Rows from block 3 of a small class-conditioned image diffusion model, named by matrix and row number. Rows with one number belong to one neuron. Each number is 128 + 24 x the weight over its row's rms, rounded and kept within 0 to 255. All counts start at 0. Numbers have three digits each. After the name is the row's rms in percent of the matrix's.
After each neuron's rows are labels from the 100 images, of 14848 (inputs lightly noised), where the neuron reaches its highest value: "colour at peak" is the nearest of a few named colours to the mean colour under the peak. Only what is clearly more common there than usual is listed. The data: simulated stained blood smears.
# fc1: MLP up (model.blocks.3.mlp.fc1.weight, 1024x256), inputs 128-191
# fc2: MLP down (model.blocks.3.mlp.fc2.weight, 256x1024, transposed), outputs 128-191

fc1.191 080:130116081125116102131137124103136133133096140168118157132161143100154110118088125104134136107122147113115139111141132171131184117134120131131141137142081119119159118145106126142116107093106132
fc2.191 072:157130109129096134138096151139157138142088137080120088130142154125079128117140131158137141161142084142139157125102136134147115159083130100130116112097141122155102138138131149125129134129123128
colour at peak: pink

fc1.415 104:118122140145144097137106114095084138145136157090123109139146122131125147102152109149137102157101106123129097189109121106119133121115198140075123128115121117140174125137149142145058134125127106
fc2.415 118:106118111118110119139078158109118148128127087141150120087121122111108137101106100147084140143176156124137148101184137109080169113137127104147120107119119136137138101137164125100113097160116128
colour at peak: white

fc1.402 102:136167142124122088129146149108140156137126145160137135152130108160132161139158134147114127113114103102064150165117113134173132113118136098118091131122165096086126132157121129169090145090110184
fc2.402 100:133104095129131137131092130090110116152143090100096161151154157104097148128100117107112163118098129138126132168118149155187121114141127147088140139101172158110096161111136114098136164171133099
colour at peak: grey

fc1.729 095:163124124149131124130142115117119145111108109150122087105165113164144123137113148122105111139109126095126097138148108121108138112123122118174092122137120133124157175135143084106105081123171140
fc2.729 093:166175139115125094121139106137117130090159134124183149163105168144112110113119130148114123113098140137092125137148154117096114148116126120116108137117123126112135094111060130135143152138161159
colour at peak: white

fc1.559 094:108148079144110140147140108105177149143125158150106106115136163119161091141110111129126099113132147125173125091122130078136122126125114136134150162121121135107076118144094083104138163113136144
fc2.559 071:157107148116145120144114149143078107108131122120132156146092107116104176113132105154147144137148119103120165128113145155096122131117132134107115137143115096150147106107159170111096099163130116
colour at peak: pink

fc1.505 093:098106134122110152157146115073112129144126142093115098121147153165143052114114101165149118105139125104139107132090133097116114133119138100124099135110118127102121145155126146106120083095133131
fc2.505 080:120085159105156170087141135153105109087156108153166156172118080078102174114120177066115106162146162139132128137129092178131134124116141120147149126178111115140104122123103136093143126158137121
colour at peak: white

fc1.238 097:137139129141134091115114110102148170132158180115122143110117178149155144142162114138143163138103127108107153101154118115098125166139171164163110129108118104138125191158143102144090131145146134
fc2.238 118:124109127135113120177154136163135107099180139103170162165143110120085148126085160123164161145099094086131141111091131114161117141139149161109124157115109098141085109153074051172138119134148082
colour at peak: purple

fc1.252 112:096134167149115104139112150112079138138122143133117139137153125134144130140129127165129116139127114127112151137103148139123129102161135105117111114106098177134128189082125115142111145137195143
fc2.252 107:082160127108155148134127132125134145178139153100134152104124120078126162136139136104101107138115147107117121112137115140127112170105098133085134067119137103140156111140114141113129117132135105
colour at peak: grey

fc1.596 097:083135152139139108065127088111089132126107179188137101123141134103160120146121123136152106122120127092123110138116156068106126139172096143094118119131133140129132194121112136169111119084174164
fc2.596 093:119143094159139140149091103095124092132107143105130115116098146079090135107159151090124085126126153134128151106123145140126140114104153168131137112133093063122108112131145157128093167108138127
colour at peak: purple

fc1.101 088:134142153166146171159120117114166134124117142121153113152097149100165100114129126161200132105112132132127093118120120097154169156134122155112143102144140172161171132162137115094167125120127099
fc2.101 074:145114113091119134127125115134133156133164149132118121106147134159082155116098120106079124138099102128119167118129159168141130106201141116148111122149093120114113112104133108133087141119155172
colour at peak: purple; grey

fc1.690 110:108117165156181105126127109099109142125129158141093088141117158100080103107135123126134072088111081116135122087102119152113135101194130103130102129167170121144164106149123132122133132136132118
fc2.690 101:142155133108131099112149107152106113101140097093114168085113150115148126121136109109121088150149176094095125112138150124154103084152128138124099171118077082152123153151095101107135120097170094
colour at peak: pink

fc1.529 130:103123150130127156143157123096111172138102183151177152135116143127101147108145133129129112104113145117114098135118096080136158082131122112090072130143118142116133126135111144100156149156152119
fc2.529 140:170107126148155112122147084158124109112129104122163165146145132123104113139100159122103119095088133155163147136142116099124132132121128125089138130156112122122088164169185136127193157127181109
colour at peak: pink

fc1.445 102:121103136145109137138153116101181134160115127122139107136159155170124064153096119130141123132103181106111141155129120126151131111113101143150101127125111101100102121179097139116135146106120149
fc2.445 085:139164160090145087091123156136127140138090074129124153158099091079156174104102104136118127138121071121136122153126115116118122156118161139100122129147163152142136129083101119112119101147104092
colour at peak: purple

fc1.6 084:123094131142134103106157095131145147120090169157103087133164183120117124151157097156114124144127107127150150128118139135128105152135097129108153086151109117119094187137126183161124119097150153
fc2.6 086:121137131114124135176135137088156094163122104174086126131147136130158071113153143109119144085181151095093118129142137114132089126151112113106144131159076098116090154096106107123093140086122181
colour at peak: pink

fc1.521 112:149139110137126139109146109165123153112134150113111102121110123118099118122108156114138153129084113103148122124110097152136102135132156086151134098142103132142080160133103120159145122143113143
fc2.521 123:156107159138151091124115135092113114096146173107108144168116111095160142131178157148120181130135140111141160141086150115109107179161151158082115088115096129128155126121138123161157150083141148
colour at peak: pink

fc1.532 116:105129149096147098118121156116117174131107193103133159143098108112107143121147094133138071120117158124149092117102112112169158142148108145113125108115131111126143159110129185099095139130146128
fc2.532 115:110137159130132117118118128150130090104134124152166168166110142097107182126119183132115124121143157151131141138136099110128125124115111085116119117105139160130118123175128150122161127158130156
colour at peak: white

fc1.644 088:128159138130135100116123132118136163098074145124097140113110138123144108118114133104106108111114083174129118157149093182137170162147104054119108115096124157142139151122138106093157144148139111
fc2.644 082:101124159111094173135096131101109106142109088115139144099161115138141116145132141128117151143163120144145121109144125160122160133141125130141158096080129139142136089095174173132180122169104114
colour at peak: grey

fc1.2 099:091143097162092128105109085141133169126076119114145100125104127116131096163115127125139121103112104130087091156075104103149133164127132150137118134101105145114136138122129084104168130137116124
fc2.2 134:117154161134140141086081127104121105105132164124135118116125177076143142083109104168132153142159096206165151141104111134097139128089151181134114107115157122137145139133137142165135107141126073
colour at peak: pink

fc1.692 117:106142098064132080141117156131127154155104133146086131117143133077148145125165145109087097122107094137147150165142112130083149175152142102108119109154106163142110174099155110119112119174152103
fc2.692 093:161147134146086073123132127131153137114095131106151092181118120117133112155101137144133146150087094093098112134115139105177133113149133099104128156133140144138132073139085138134146143114122133
colour at peak: white

fc1.734 082:117107108145139150169112126075094140082154093145128112120119175102134096051142085126141125176083107129138103134119128133110130114140151070094109137123105131133166173136132150108093119124128118
fc2.734 078:151140140137114119103136100138150126125086119088147165141140125139126157153113169150111149096116122125110152146127110119089126151134115170143134124133153091105091115150102134142155163094105142
colour at peak: grey

fc1.183 119:148135112121133157135109138100112142131101160081123163130157141072128166128090117106142115133106134101119086134159096103080120112127120124096091133125123146140105119175136184131152121111128127
fc2.183 108:163145111108151109130154149140135116157107110130131071137127091119155116095180176120149138133133116122111082124127113127135135097116141134121136100136122150138090127107109094116082139104120142
colour at peak: pink

fc1.398 097:109106161162140094136120117107124152137121119115162159143140132095128128169113150134126103117112060160134141129143117138119129126130143141099138134141130137159148169130132142108133132116113090
fc2.398 073:144159161088117115113091109140155099105125127122156093146098101149165109136128109100169130103137135168080111164121124159134175121149136117090162105124158121130168069140092097125163143130137141
colour at peak: pink

fc1.13 100:098104127140132130121143075135176131126111163109121077095124123151115148128137142126090143122110104121137136144137144097126159145146118131087151101137134158111077195132076158124151153095139136
fc2.13 123:138120110182130127135156108122161079104089119091094112122176151158127085164129125169165126110092149119156101135115157088145127124145116142109152127119083148123163145120135125113152118113108174
colour at peak: purple; grey

fc1.455 098:120156141123187143106118105169126119128144111122117082112127099120081152138140104101108075121091143143166139154095096120135102155156126116144103103168159153128088176111152087133115127138137123
fc2.455 088:109125113092166125122113131125095108109115080133107200124158079054152139076132111106092124106131154117151116132122121145110098143118127153106135162155141127122122151105116106117111103125138110
colour at peak: white

fc1.582 094:100098128132145175129104101117158161100114125144113128138181104095113109135149151123199114138106128138070147125098092136082118168112123103085120106169140157123111116119119143138136157155144150
fc2.582 089:126126109163133100119119119102154093151098119118124127160114139083137082175148152098161120137163131146116104144119151107126156133147120174096151090148099098154107115146123108142141143114080132
colour at peak: pink

fc1.362 094:136176127140155102130101093120107151123147195088126123190130136163166119139096116152131158138110137088177146116145133130123131093157101136096116117093179149131124156120146144150134135151119141
fc2.362 102:150130181128116122144108173126139151154134086142143129079118102112103122134113111100140078144136124178122116116124159123108154135111145113113134131140120108128134113123158162139148116096135156
colour at peak: pink

fc1.212 097:136106128157116111090153142132113152119142147169130147112102146129163133135127155131109142112139114100117129103125099136144175128127150105103112172146145134121151154163103082119153100107183150
fc2.212 108:139143148163125093204147087115143107129155113101107124173165102106152160127124146140101127131146094092127126101121109118140088114132133123131125091139134094139101101147087119152080073113152122
colour at peak: purple

fc1.204 087:170104126182209109105142097109123151175162142140150136090096144128142118089151181100153133148113110116127096120101109118110101149127095163122145139132154109134113127116129081116145130084176113
fc2.204 089:152132148142097103136101139142080131157102134109149141094121159113112109153135149134129101179133143080162166082119127134138114132162103116152087128083130084123124111158154114142127138117132139
colour at peak: purple; grey

fc1.317 107:137137169105127122068115091124156161081118157143139121173145146084140065093139153132171111102079136102141130110127085103111159157106167157132136147149109131123113136180145142115145142105156121
fc2.317 191:127108133126159194161145127149148107095122118115155116109115172110140120139082186124166117113111143122137144088120126112135154127119149128118120112128135105146115097140148152132159137138162084
colour at peak: purple

fc1.224 107:096148169126142182068164098130136152135109113118123138157140096075166148123152091111114095141103141115108121121116136151126112155124148162154154127140143144095138119164114150130122130110152126
fc2.224 118:087114140113148096154104118124115136124123158112093149125079120105104123139135160134145151140088116186125126123115138136158133139111130120098117133106141093147106107111104175155143128112143104
colour at peak: purple

fc1.201 096:106148165101155109137121109127062147132148165158113117153109158129097138127116115149156156139096105071091129116128122134107140123175156128163083155112114161163134164171136112128099122118159145
fc2.201 132:133134169119141138144108078089130117153121165130123152126110110095165156149165167130126139143115141096119135103083132121096094133137121102134136114094119157109124149148112186103072148104120143
colour at peak: grey

fc1.231 091:155129140136145122104174136085109146093127166138120124158152102124154100139142130160128147103122138113143150124143127141130122140148140132117114125095140177081138121143121128150123110092138111
fc2.231 090:124079077125135116162098151100105154139090094135124106145112135133105163147079124116113117135156105174093118134107139181104146129111137151106081157159103101190135108141100133142133142176167114
colour at peak: grey

fc1.747 118:112113090107111099129165094110130147082107125162143126130140107111145138149098104162144133138091116098101148069182116108107104096138104159110120149118121155112186114165132126106137096150145106
fc2.747 114:094151146129169118087113132134139128133142095100154098150155119153105083130137138107113106136119170132154172199105091170105145181178161081157104072100148115093093149102122099117124133116146156
colour at peak: grey

fc1.558 129:094181136128145189150124086097129129103132121145078124143153154137128119151160113092110096110127151072143118144141129098135121160140112154084078102164139100088136141122086109169165118110118140
fc2.558 112:140118102115142104126156166097140099136121146104085119152093123093103093142101111143137122088187119119140146118131141108146113130156146144138171176151101158097149103147097115126178175206148130
colour at peak: white

fc1.320 093:178111120114106064135106133155141140142109126090185128136098146123114116113088166120141130113134109155125107136114152134118106121128164113127147100147138147145099103139143139105082153138159132
fc2.320 074:126144158134183179113148114083117093125144131144085192130118125097100124153130117119113129130077117077160151117134142108142145160159116139166111157114119119102134122145134114116195124100127132
colour at peak: white

fc1.570 104:145165125141140150102084064137139127087069159139153094088146158102132147130082113108104086112103140128139123124129136107117145119148163099140128123112145154091154201104123083176128118143101106
fc2.570 085:103126190106064104111146172110171126137139110112108137157153114153133117118100145163123115132146135125121132166117135134120123113096095144114096138140094108121124129113178117105115127148120134
colour at peak: grey

fc1.639 100:138136183127117126099130134129148152085084109153137141116163098085112150146126101100121098142099115170127109137111158124109143162129124079100103112164158156176098172096138097153100142146126146
fc2.639 091:092120112124128126128062116112105104146119108150154150149116113078158098103149136150061152153181162142124144114110126118119105113111146155103108105122106112164146127109140106110092078142128128
colour at peak: white

fc1.654 114:164128178137177162124107104111183150106119143134088148144144124115135110126117133161135130091109109125100128126136135100099132169159136110159096129121112121129117131168120125119164152126156133
fc2.654 110:111137120180097152130188112144121136156088162127173069079153130121128159177129125099121124146143131160120133140130124117127158136122133165075120128105115135081193124102141160137110142128132145
colour at peak: white

fc1.691 117:162123102078143097140132096113097143111075148135115106162088137136108116136119093153145127131118148134123152109146170121148130163142176122107133148095137130170145122112159097140141148154185189
fc2.691 101:083163158117115071142166144134145109072178130105113147172116147101181125134125161134133128101158110125166094124123088104125070164122144094105111113096167099108145125093117164145078116139131158
colour at peak: pink

fc1.5 100:146156125100157111126106119129135141126107136117122151162133148136152122142119117136109163100108091106146121142125102085139116116134147103126130097136161114138165114119145142115140171132157135
fc2.5 086:167165190132137123128096150107118128116151110058128166100119145103118125143175135113141129142152124129148133128135130105138128116125114090135121154160126143137138095121161157189143096107094120
colour at peak: pink

fc1.246 128:143114165123150125103169120139090139103138147113158098142114145122107127118148147163146166131119089111104083140128138165103126140130133113077095097121145103127143144127138158101124127128145133
fc2.246 093:115166114149112127134082138134166159135101149167136178114158112092183143136102146092096080112051149098162125116116108098144125130127110116145126144134107164118090143166131115169142142104125133
colour at peak: white

fc1.315 093:123117148127122110112137096136120140115084136142108102114131154106125119151134105101114105124121109097128126106126103089116118143171130156145127153163120125129146193141141089144097134086164160
fc2.315 120:139117106153122141118142110079106112146142120061089193140143115104187134060164180140099142152172145173136126114126111125098123085108138130156128149141134140092104123114140174112083150108172140
colour at peak: purple; grey

fc1.11 079:128146152104164140074127136115132142135089169149111111128112167123130134087098063078163130100124121097086107139116106064116134131123132154114141122122131127134099121131119194126086123101153117
fc2.11 084:155132108139125087144143101171167136133117137107103122133138058112127135135176171158116132125103130131179131112127136156145107131152105104099105144134142118118124152162106156135127154126121119
colour at peak: pink

fc1.186 102:125173155123149132096143147148168150131098149107113113114113140121096126152087101105115109099111165140167146161116128126119138158168131043129099099112133168103109168147138076122143147133164151
fc2.186 104:149134139131127132169101160098079141157138134150130114132130110084112147101139111176094118147154101108150170117143145161116165145094145111168107134116130132099166091157152147127083105141110153
colour at peak: pink

fc1.108 087:110143121146167102131143115118119122143118132077126128124109098120141083125122106098159119150101110116132139199117150105144167135140080139121139084083141173160142140118102133162159171116112147
fc2.108 088:087115141109120119104122139139137156108130137140148098166144137096107116151108123135081110102168145142134117119146127097121097099143152129166143116171146116144136148106114152110147109133155136
colour at peak: pink

fc1.67 090:170148144131140102088098101144112161159108154162134113131113127103120169143147116093119102104124146131118138123151125130104089166147128134130133091157153150158107170112173113122115102143148131
fc2.67 077:159120134134168155159123156116127080116140109133125165174068115072133139124143163108111161105160137102129135123128152148122172098100106153123078102148113105136132066135118125132151124105082146
colour at peak: white

fc1.655 082:150116148128174103123138126071129154086131166156103135132115131113142138134170117182108135100118146152142116126154140132128147124114125086094148097145085141072143152158141177103143124124139122
fc2.655 085:112152173088156157138155122065145138067114112174095107132155135174132109121122106130106130083136146160120112132157140139139142093085097111134092144146100150112136142136089136116162102143127144
colour at peak: pink

fc1.517 092:133135153097099137146129106115135127117150150161105151109120154137107127153153108118105168136099138068114126087160122136148135167137149136153074126162097121095114136108147113132129147124165157
fc2.517 103:133129132133133087133125089133137144163138112120136118137084145100100106120121158165121137195121157144131116143144121102167122098135135136105126120147155128138140121138103144121129187108183123
colour at peak: pink

fc1.113 106:075127065140134129141128094128080133107119131174149113108156154072156114181131151140136129127123145131154117138143113120112121140157152130129131133146141140122138169132111092101089108088180125
fc2.113 113:163123158107158172101132118087125148120131142066089113123143113133105121092158144072107148155147120163150136125131123122129114075062144144134113149112158084123143162133125153130109122116089123
colour at peak: pink

fc1.485 103:129126155114156134132131118111129143124089175140119105147144168167110130132122130131092122160109150103088132134168151142165110151132164179180100119133107136132117171127135108122104166088179156
fc2.485 110:134112083118115093124117115107098134139150136136097125094110130124160103160146124163099146176133153151110081132139095098096141135100143118137160157139115139147084112159100143111126150118193135
colour at peak: pink

fc1.90 095:145137090133156090150179136135114171113152141095122132157114106125137091117138135112139138157130103143124140140183119144148116127161142116182126107150129120122112152111164132101121159105147105
fc2.90 117:181118125116137143114084146116105120136113146133121133134113120147130140093120151136104142147111154105142122104130128128095091171175103145141075109160140143113123093156096118133110112134084114
colour at peak: pink

fc1.243 103:127123167086101161122157106136136142133112158143155132114098107121135125139194115088156158115102144142122113139157096115112158155125132090138104104156096135117120112171151095158149137109105101
fc2.243 068:106105108151131118127162129114128093135118122100151139137134142064074136138101155132104137106142150134098107087132155113128111153111138130174076154140092131155091132119124151112120130154092107
colour at peak: pink

fc1.375 090:164085165100089130100112136124107146144124160161134146095127181105105109109139093123095081140095113095109136092109145129116068160153128124108102177156112154096136103129122105107140102123165185
fc2.375 096:115134120154091113081153127131087087160136078152131103120123116119107093100151186109130144168183136147120102156153160106119128081171171106140098127143127099158115152131143148123137153121146151
colour at peak: pink

fc1.269 100:132149143153133121129159109108171150113091141150110135127122095091142118119131114139131064110123124152132142161102100084149143175134121117089108101145152133155121170127130116105122107144138101
fc2.269 085:147132131135116107116121111147131123131140089188166150179107113120114116132160126160100147123128117127111100085144119110100110083138137183130125098124103146132148140152135139129092122136131163
colour at peak: white

fc1.504 087:099150140114140087115104166156111137119128112109132136135094164094085120119119128130121141105098123141108157167123113123190091127116117111098150105088125121098109111138098152131125126159115136
fc2.504 078:164122160166128109156131109116186150118139161101130108136120081165117128134119167077143111141128124130126119122144109088091134119135156139148089130141118100114137171156127142123102149088143137
colour at peak: white

fc1.327 104:176125150158149161124150128104154143118113172120128102154122113131133108121128168133152109106093113108096113134136140097078159134174143148166067127132114121116138162184089133137151162136170125
fc2.327 091:096134131100114142103111146101096101123140072170124119115167140101107143122128071129105154121113120126148149148128132176167122173098125137114187081101154159141125126077136112144146131119115172
colour at peak: white

fc1.136 096:149162142108120149127141113138157136093127151122125122107127123118165067161116102146124143178103117088146148186116120104097108120144149149135107154114135118122107118136074096119170160107145091
fc2.136 089:137108136092123139134154094108097120121101132125126126149122092125131125141106117088129155087126109122132122113172169129116096102112146113114127081128114160123138138109137133109111125123127136
colour at peak: white

fc1.81 113:114129107103143140105092106168146164119117136122109084095111110158184114151130099153149143151121162097125110128124095076128148138151133140140133134137141121115179180127175129078123129095136105
fc2.81 113:127147141120127126172142139100122099135152115110126116120130105130125109133153119132125111171135134129128149142108131130138125094129105144132152094101093134127180121133133111144082105150128172
colour at peak: white

fc1.755 086:117113152147123140106182102072102140117106138126165062148122162175112090154149087147175186115123100100145098101137141113135081115136110164101130125105163127155113128123095133090125133106128164
fc2.755 090:134145126121167113101104131156118115134150147134099146138144125093174141100137144140126089142107110121128157170161130183060137149106126127141108114152122144145156139094169173156126131198122133
colour at peak: purple

fc1.594 096:126139181142113171076112137114088158097148170143106081119158136112124179145130108126164110144097123103152145118100113111107164141146089114158098132098122128099137131132118111163137112110135141
fc2.594 141:133123086126115118121131117128148132141143137113131132161130079125184086113127139158140091135125145152106135133053128156105115069161160123169143097149111120136127091157160137091147134158135083
colour at peak: pink

fc1.47 088:111123114142115111093106124125122138055138139109115131122096168082124103143110119109123153110115164137112125144131149101130154167130120105151067132144107161105128100129154095119135124164093121
fc2.47 084:142161170142197138129156119153116118169127147135134143144119078152140129110153128149132078151131143140124114154087147127119102064157105149119160150129137145094141129123126147110120150096134126
colour at peak: pink

fc1.459 101:106103154124117175141173134103112148126151153142093106112143150120079145095116097108142102114137107138124130126110150133121125151186144079130144151159131119130161123125086117145097124123173140
fc2.459 085:123133128132097088122125123141075137103122101119130132086119126166110112132123159160145185172125140099138107128124083122137111132118186124135111139092127124124075132091146130101126120112110118
colour at peak: pink

fc1.630 097:137143148107155151117121150140137168110125166180166135117104089099132128091133094116145112130102128126133084075129104116101154109153123133140121143153124134156147113170094155106143157131145120
fc2.630 124:098136100152159136140129104104111142145165119081096108179116115115095152113099142063136153119124141111114151184119109159159162152168117120095152066130157130130101106117117123120145133124144118
colour at peak: purple; grey

fc1.636 087:135110104107107105098124151113124155046110131126099138139135098085065149081137124117113156149118129108130141154108102124130097129132108134113113099148107128123136146109110094113134147148197136
fc2.636 095:139135143074124122150136162129132075086115103112122130178109138110151155088097113094119138151136129119122100142101120122111089099123108112134089120140124132119137109151111112122136114151162087
colour at peak: white

fc1.498 083:131150166107179148084133111085114153080131158126122143104100108097123157120203123080133150121140138138153129116159107140132101112134144111108158060135142125130077166129132126117103151154122155
fc2.498 089:100156117104148097114148121111120139124124111087125149130136103169127127139137110126143152130132102119089103107120140098149128103107167109137129119159089133135167120186137135112151120149101127
colour at peak: white

fc1.598 095:137139113090134136109142124132143121135135146129105108126153130104128101142099128163170140143120148118141117135128160137090141161146172116112124097123106128114124163139122112185159154139120109
fc2.598 123:138151179165153137107147112096094106098087111153154107139102144129141115141146161115087124082116125149130138164143118107110123147114087113131093140140143155086133122085094178077111112088113169
colour at peak: purple

fc1.605 133:124146159104156114112160112131087148119121120140130154135145079095152111131156076141135120062098073104118138118123110091123128156114144137126164111141125150104129144131069070165136139145157081
fc2.605 107:058109097150141141136126087132102157155110153112117150116132133122133135124139169101130172113149130181104147116125136139122113113142139116110137096106126132148140167109166127117095112160121176
colour at peak: pink

fc1.732 105:126113108184127104160196139068096138128091131124130107131121152164108104156157111111111169085130152105132126152157139101104118131158127166109120104090114153126105174165130111120121154133114144
fc2.732 094:070134156159166104169106119103156113124127143163148132143138163105131188124138136145140093138172114178112127125117150135161136131086108093111143143096130127154135144153121145177098095121136115
colour at peak: purple

fc1.595 126:124138154095147129112122124110122162138116148088134097160119141121110118107091131103111143114109155126106112184132116103056153138145176081139136090102119131092166135162124079105096140169174142
fc2.595 273:101123106117155128094088129127138122080107078108155157144104081092134120139112138131095142152120164166153118152132105098120113136130103186099143096110096136163135160145123135118163113154151142
colour at peak: white

fc1.758 121:117104094112106165147118136159113148097099121130114080107102100135152140100150163126110163141121131091143114151135106112103126118131110117120135141168173128104185133157165152134127154126134128
fc2.758 105:158148114121154093169111092130109113146131133166140117157143139085095124138145163141133138107103100150124064147122116173142133095173107087136107111097089130149113116125114119170141094124113169
colour at peak: white

fc1.466 097:152119148107147148136148135079119153138135154112103142127144144136179156127148113148125125093099119111099136078099121133113187155127169103114122142108152123131138123140124079122145149096142115
fc2.466 129:170115143142127088112108094163121144144160113147108124112129141111116136082114160137159141107107160100161125134110101108188123075171129132153155154100142135108107149131164122130121124104191113
colour at peak: purple

fc1.73 094:117108106116163134113118133127127143144106128134142079127133098136132127146107174103138113110111120075129101124075071121132114162133147140163115113134089175167122129130130141165132164128132139
fc2.73 125:124117141140097106098143136139138093139188117116126097129151136129159106102126112161094128146097096110110126091144188119124145055149112103105115119110145071078149141124129130104104072127138133
colour at peak: pink

fc1.588 104:131125135143133144137111128082150149142136162105119114172110138118135140155137113172146150155104066101144184105119136147093103147182155149074152131098125169146131141105100093142126144131162115
fc2.588 123:112113128122119122117145126140114148056098127116156155128175137109117144143094134188123164170146114161186124121136083112127096185112170128118109163122155135114134111104137140137100141135125075
colour at peak: grey; purple

fc1.343 100:116172107127152125101145117151143156124119124094056097126129149130123111133152162119130140140134128155168137159126156061154120119112127135080135153114138132155092145105123110107146123110183142
fc2.343 081:168110116082105156118118130116124083093123125175126154110124134158095102133135103149109192145153111099089132126106099150089138113147151150120147133126120126133150142156121129124136108125105166
colour at peak: white

fc1.562 110:098158133153155177124153097073131150133096128114090152150147127106106111173128140091106152128112084125131119156141166124127147181140130132109119105128116131117162180087105127134177124155105136
fc2.562 100:102098110122183104109147140092152147114134115147123101128086092101120060123138097155146151120159142138120122106157130091091128111147125130146169125151094145130129106184127129137132118148132177
colour at peak: white

fc1.477 099:117129098141157129149135154114118128128097135115136128156183107091129129081102147154124136099135133134107138178115182119101126154137156152176118141136093125095113112142130141121122140162110133
fc2.477 077:143164146114111101112133109143117107096157110122124157146106140157130126150152127105114137133109097112141098118155121099156107109142114106119153134142191116117142150143116095161134128131167129
colour at peak: grey

fc1.608 128:106131164145107125114132137090108148126109196135154181158128133125102106114114102147132078103116170100149098103110133125165170114143123145070108130120121110112115158142105169119114130148146142
fc2.608 141:135103131124137149104120108156138084107142104154144147119121120159114167140140141136116114132158151150149097127136094109099110135118109127092115113123136112156088143159151121129192095110141062
colour at peak: pink